Rows from block 5, named by matrix and row number. Rows with one number belong to one attention dimension. Each number is 200 + 40 x the weight over its row's rms, rounded and kept within 0 to 999. All counts start at 0. After the name is the row's rms in percent of the matrix's.
# q: attention query (model.blocks.5.attn.q.weight, 192x192), inputs 0-47
# k: attention key (model.blocks.5.attn.k.weight, 192x192), inputs 0-47
q.70,126,132,206,202,202,237,205,74,258,190,195,171,197,167,198,180,207,108,199,208,208,122,69,195,260,250,133,133,165,126,277,195,113,199,198,204,198,195,198,312,204,196,203,192,212,105,190,201,211
k.70,102,184,200,203,156,168,198,222,76,248,284,152,205,193,164,200,282,283,238,180,184,208,220,192,198,190,284,202,201,214,193,217,234,193,170,210,197,258,186,200,208,241,231,181,176,298,192,204,206
q.71,138,268,194,198,198,119,200,341,148,211,203,213,209,220,205,222,189,270,219,198,195,259,324,199,153,152,269,262,242,294,144,205,287,205,202,186,200,211,200,89,196,199,199,207,190,287,217,200,188
k.71,117,202,205,198,224,261,203,174,317,161,121,239,187,213,223,200,141,59,167,213,222,189,188,204,204,207,104,194,199,152,206,185,171,208,229,193,205,132,205,200,197,164,162,214,239,105,202,195,194
q.72,109,131,204,204,201,258,205,42,226,178,196,187,201,165,197,177,223,163,192,203,205,167,55,192,245,247,102,153,162,134,268,196,111,195,196,210,204,183,200,311,203,199,202,195,212,102,187,200,211
k.72,102,198,200,202,154,172,198,226,106,248,270,176,216,194,193,200,231,317,269,194,188,220,203,185,198,194,285,204,199,216,197,218,211,187,179,204,197,283,198,200,205,224,239,180,160,274,196,205,210
q.73,121,267,195,191,198,171,194,319,163,214,205,236,198,248,196,219,195,286,200,189,192,277,334,222,127,151,283,280,221,254,103,205,274,200,203,197,203,205,203,90,198,204,198,205,187,295,206,192,193
k.73,101,225,199,197,265,208,201,178,298,146,119,247,197,206,233,201,125,143,132,218,212,191,177,230,201,209,117,200,200,196,204,180,173,208,221,191,202,143,214,200,177,171,167,227,235,114,213,198,193
q.74,105,199,203,184,132,199,164,203,234,247,227,227,148,204,123,198,204,192,118,154,177,205,222,286,193,202,249,238,153,178,153,204,198,176,199,221,201,198,262,200,217,206,208,165,200,200,183,97,208
k.74,104,275,173,200,319,191,191,200,185,155,190,202,260,194,212,203,200,255,94,200,197,198,202,214,197,193,201,213,333,255,186,192,199,205,138,211,169,204,208,237,122,196,172,231,202,203,225,231,201
q.75,112,159,204,242,200,271,208,63,204,155,171,192,200,166,207,160,218,200,199,200,201,147,98,157,258,239,56,171,182,151,247,198,120,188,195,216,208,185,215,326,180,201,203,214,207,130,189,200,216
k.75,105,200,203,199,179,160,200,236,170,258,282,196,244,198,199,210,200,319,283,198,200,243,196,163,199,193,263,200,197,203,200,207,202,188,191,199,196,273,200,139,215,209,239,173,123,222,197,203,208
q.76,093,216,200,123,199,138,189,287,225,286,252,217,200,226,140,268,188,198,200,195,204,228,263,307,144,170,374,215,196,200,162,202,219,208,202,184,193,204,200,120,241,200,198,192,194,209,203,200,197
k.76,093,200,195,209,210,201,196,174,201,132,140,200,179,202,201,184,201,184,99,197,200,171,211,220,200,203,191,207,224,199,197,199,200,209,200,214,204,171,201,311,157,197,161,225,266,198,197,200,194
q.77,109,175,201,264,200,284,209,89,200,134,155,194,199,174,234,132,212,202,200,200,197,168,128,124,258,237,42,189,196,171,232,199,146,178,197,222,208,187,224,311,152,201,202,215,205,172,187,200,216
k.77,104,201,204,192,191,178,203,240,194,263,274,201,254,197,200,218,199,287,280,201,199,242,192,175,200,193,234,199,197,201,200,202,200,191,194,190,193,252,200,93,228,204,237,176,116,207,221,201,207
q.78,106,189,200,242,200,312,204,139,153,135,175,201,157,199,203,102,209,203,200,203,162,185,195,113,221,230,70,201,200,178,203,199,184,190,200,233,204,190,237,245,169,200,202,200,202,200,171,197,213
k.78,118,237,202,187,197,194,208,265,204,245,231,200,279,198,202,248,197,258,233,215,199,231,190,200,200,194,201,197,199,202,202,192,200,193,200,175,135,199,200,77,194,200,224,199,154,200,275,220,202
q.79,124,248,190,200,207,183,204,298,83,209,201,221,229,205,240,207,184,296,249,200,191,279,285,190,190,162,200,209,263,300,186,207,277,210,201,182,201,206,200,119,185,198,189,242,185,291,222,212,188
k.79,106,202,243,195,206,262,205,185,352,191,161,222,192,207,219,201,133,93,200,223,238,198,191,202,203,209,169,184,130,139,211,195,164,203,255,183,209,157,205,199,199,125,184,202,200,124,200,192,196
q.80,100,119,218,200,269,208,212,204,210,186,214,198,176,202,233,144,131,199,199,198,235,163,200,220,203,204,200,184,203,196,226,151,197,200,205,187,199,149,196,211,162,306,171,203,101,187,204,205,201
k.80,103,213,178,199,166,175,113,199,198,207,199,191,202,233,164,197,334,200,164,207,199,197,203,208,150,189,202,331,193,200,219,234,201,194,194,201,216,200,189,200,208,79,261,182,260,212,67,127,222
q.81,103,199,130,200,195,200,197,201,201,195,276,228,197,247,198,163,199,198,200,200,204,198,121,200,204,198,200,199,202,213,201,156,203,193,237,196,211,193,150,173,203,199,200,201,147,200,198,205,185
k.81,120,202,268,199,199,187,191,201,198,212,209,203,203,236,200,204,201,202,200,205,166,200,278,200,173,187,201,210,176,195,260,319,203,190,209,195,217,194,197,208,202,149,201,158,203,153,195,74,210
q.82,095,183,194,200,214,202,200,202,203,193,236,237,187,211,227,127,158,198,210,194,223,189,151,203,205,199,207,195,203,200,201,117,203,199,222,176,200,184,182,196,199,231,187,203,66,197,201,213,199
k.82,099,203,219,199,198,189,126,203,197,219,202,201,204,228,199,202,204,199,173,204,181,200,229,202,144,191,202,265,195,193,235,318,203,182,202,200,212,202,193,207,202,111,203,141,232,196,165,57,222
q.83,105,199,131,200,194,200,197,201,201,195,276,226,197,244,198,168,199,198,199,200,204,198,123,200,204,198,200,199,202,210,201,156,202,193,232,196,213,193,152,177,203,199,200,201,153,200,198,204,188
k.83,123,201,268,199,198,188,191,201,198,211,209,203,203,236,200,203,201,202,200,203,167,200,285,200,166,188,201,210,176,196,260,320,203,191,207,196,217,197,197,208,202,147,201,161,203,156,195,75,209
q.84,078,184,223,200,230,263,182,203,197,201,192,271,192,121,268,211,169,206,193,130,200,231,211,204,189,219,203,169,200,187,186,197,204,130,130,193,191,200,285,251,198,302,193,199,154,196,334,196,196
k.84,081,184,175,188,209,203,199,217,207,211,93,201,175,157,230,213,180,53,183,196,239,206,193,214,199,228,200,216,201,200,174,191,196,212,176,201,175,201,142,99,200,200,213,205,220,245,214,230,200
q.85,117,123,264,200,307,232,214,200,201,194,195,202,162,168,271,198,105,201,200,200,243,167,231,239,195,208,200,165,201,199,213,188,187,206,199,194,197,169,246,228,145,312,154,208,121,189,207,223,222
k.85,114,202,119,191,165,181,134,205,201,194,167,180,207,200,203,198,286,181,163,204,214,187,194,216,199,211,200,332,192,210,204,199,199,201,164,205,203,209,193,184,197,117,271,200,228,298,83,199,227
q.86,103,201,269,200,204,199,203,199,199,205,126,171,203,158,202,235,201,202,200,200,196,202,281,200,196,202,199,201,198,186,199,247,197,206,165,205,189,208,247,225,197,201,200,199,257,200,202,195,213
k.86,119,198,130,201,201,212,209,199,202,188,192,197,197,164,200,196,199,198,200,196,231,200,122,200,230,212,199,190,224,205,144,79,197,211,192,204,183,204,203,192,198,252,199,243,197,244,206,327,190
q.87,066,185,199,202,201,227,158,203,196,160,197,266,198,180,209,195,201,207,179,119,145,239,173,203,200,215,203,198,197,171,196,185,199,102,159,189,211,198,224,280,200,304,204,199,192,200,321,137,185
k.87,071,205,177,181,201,210,206,195,218,237,175,216,157,206,225,208,238,86,192,203,244,208,214,208,187,193,201,208,200,202,181,228,196,227,194,174,181,169,103,116,207,215,211,198,230,203,215,203,195
q.88,094,172,206,202,306,276,213,242,200,193,203,302,152,184,280,172,110,200,218,190,235,199,199,203,199,221,213,134,233,197,202,146,203,199,202,185,128,179,201,202,169,377,156,201,79,198,246,222,190
k.88,091,201,199,195,200,192,130,208,199,210,125,197,201,197,211,208,248,108,141,204,199,200,197,213,194,204,200,311,192,192,205,263,200,187,189,201,213,201,200,195,197,100,272,194,286,203,82,164,264
q.89,068,191,214,199,223,257,163,214,193,200,198,286,186,140,274,201,151,205,210,113,199,256,167,203,195,219,204,176,205,190,172,182,209,99,152,194,187,203,255,246,198,278,193,198,139,204,359,198,191
k.89,069,197,184,184,265,202,198,222,206,250,110,222,156,147,275,226,152,39,190,201,214,208,192,210,198,218,202,204,202,199,190,213,196,200,193,194,178,202,167,101,200,205,217,200,216,215,227,217,201
q.90,101,193,190,200,202,199,200,201,204,191,270,210,196,237,199,127,197,198,199,201,209,184,167,202,208,198,200,199,203,200,203,143,200,199,230,190,222,184,158,197,199,200,198,202,134,194,199,205,194
k.90,110,209,220,199,197,182,150,200,196,213,248,201,204,247,154,199,230,203,187,206,164,199,233,201,142,180,201,250,192,198,276,311,202,191,203,200,215,198,192,207,202,124,203,156,221,186,153,65,213
q.91,098,199,143,199,201,201,199,202,201,194,262,238,196,233,199,156,197,198,207,198,204,198,110,200,204,198,204,197,203,215,201,140,202,195,236,191,207,190,160,173,200,200,199,202,115,199,199,208,189
k.91,110,202,265,199,199,189,187,201,198,214,207,203,203,234,200,204,201,201,200,204,176,200,260,200,172,189,201,213,182,193,245,323,203,185,207,196,216,199,197,209,202,147,201,144,204,166,194,64,215
q.92,108,197,294,200,218,205,206,199,199,203,119,180,203,133,223,227,201,203,201,198,198,201,275,200,196,201,200,192,198,186,199,223,194,209,160,199,186,202,266,232,193,210,197,200,209,196,206,198,225
k.92,131,198,118,201,201,213,203,201,202,190,182,197,198,166,201,193,198,195,200,195,246,200,114,200,213,214,200,197,225,203,131,97,197,206,186,208,182,215,201,192,198,236,199,223,199,269,204,302,196
q.93,105,201,257,200,203,200,202,199,199,206,125,174,203,160,201,236,201,202,201,200,196,203,271,200,196,202,200,201,198,193,199,250,199,205,169,207,187,208,245,220,198,201,200,198,259,201,202,195,208
k.93,121,198,144,201,202,212,212,199,202,189,190,197,197,163,201,197,199,198,200,197,233,200,117,200,239,213,199,181,223,204,139,80,197,210,194,203,184,202,204,192,198,258,199,243,196,236,206,330,189
q.94,045,213,188,194,63,189,143,197,206,202,190,195,203,199,200,220,296,201,192,151,123,199,169,197,216,193,199,233,130,182,198,206,180,160,192,203,233,219,224,258,203,158,282,195,275,200,193,95,222
k.94,046,194,202,200,263,251,268,164,199,196,280,220,190,256,198,193,234,261,248,201,202,206,206,180,199,175,200,117,204,268,182,208,203,202,223,181,140,198,195,200,207,274,125,208,164,194,308,252,34
q.95,099,113,216,200,263,204,214,202,210,177,216,199,184,201,202,150,156,200,198,199,231,155,201,227,204,200,200,191,202,197,239,167,191,202,206,199,200,139,198,221,169,296,170,203,129,183,205,204,201
k.95,105,219,162,200,157,174,131,193,199,205,200,182,203,239,148,196,357,200,170,208,200,195,202,207,158,188,201,325,193,200,219,219,201,199,193,202,215,200,188,200,208,87,260,186,251,212,58,138,220
q.96,098,198,214,287,199,201,251,227,236,202,198,192,200,206,130,145,222,199,201,200,213,202,196,200,193,200,199,190,192,197,260,207,166,202,228,201,202,212,190,200,200,200,198,133,243,93,172,197,193
k.96,103,198,200,142,201,207,199,200,200,210,216,220,212,188,214,189,289,194,199,205,200,206,202,204,192,210,263,195,199,200,68,183,200,196,197,198,153,199,207,198,208,198,261,198,185,389,189,203,200
q.97,098,199,213,275,200,205,255,256,223,202,198,194,200,204,110,139,217,201,199,200,204,204,195,200,193,200,199,189,196,199,251,213,180,202,209,206,202,226,194,200,200,201,198,146,226,114,180,195,196
k.97,107,196,200,141,199,205,200,202,201,210,214,215,206,194,243,193,282,193,200,205,200,205,202,206,192,210,261,201,196,201,56,150,197,194,198,194,155,200,207,197,207,197,263,199,175,388,193,206,204
q.98,099,198,211,280,200,204,251,238,230,202,198,193,200,205,125,138,221,199,200,200,209,203,196,200,193,200,199,190,194,198,253,209,174,202,216,203,202,220,192,200,200,200,198,142,233,104,178,196,195
k.98,106,198,200,146,200,206,200,200,200,210,214,219,210,190,226,190,294,194,199,205,200,205,201,206,192,210,258,199,198,201,61,173,199,195,197,198,159,200,208,198,207,197,259,199,180,392,193,204,201
q.99,096,214,184,112,207,224,181,201,129,200,204,222,237,188,205,237,141,214,179,200,172,199,204,195,203,197,212,209,214,226,161,199,249,200,125,208,200,203,214,198,171,201,201,303,113,324,230,205,226
k.99,092,201,200,247,190,173,208,200,200,185,181,174,184,223,193,212,129,203,205,196,202,192,199,196,208,191,145,264,200,200,275,199,196,201,204,199,251,201,196,201,194,201,136,204,200,54,230,200,200
q.100,099,198,215,291,199,200,255,227,242,202,198,192,200,205,132,150,215,199,204,200,214,202,197,200,194,200,199,191,192,197,267,205,159,202,234,200,202,211,188,200,200,200,198,129,246,87,170,196,191
k.100,102,198,200,137,202,207,199,200,200,211,216,220,213,188,213,189,278,194,199,205,200,206,202,203,192,211,270,194,199,200,71,185,200,197,197,199,148,199,206,198,208,198,265,198,185,386,180,203,200
q.101,106,174,200,200,139,186,207,78,239,164,189,111,136,200,316,201,220,128,238,198,237,196,193,205,202,204,168,206,146,180,205,175,191,196,239,173,198,163,193,219,278,128,238,193,239,162,199,200,173
k.101,094,203,223,202,259,245,179,178,200,216,208,229,271,159,130,194,208,211,150,201,156,203,211,205,196,204,201,40,215,184,196,265,232,200,192,222,170,199,213,211,198,209,226,187,204,200,195,210,200
q.102,094,198,218,291,198,200,258,228,246,203,198,192,201,205,126,152,215,199,205,200,214,202,197,200,194,201,199,191,191,199,272,207,159,202,236,200,202,213,187,200,200,200,199,128,249,88,162,197,190
k.102,099,196,200,133,201,206,199,200,200,212,218,219,213,189,213,190,269,193,199,205,200,206,202,203,192,211,274,194,198,200,74,176,200,197,197,198,142,199,206,198,208,198,270,198,184,384,173,204,200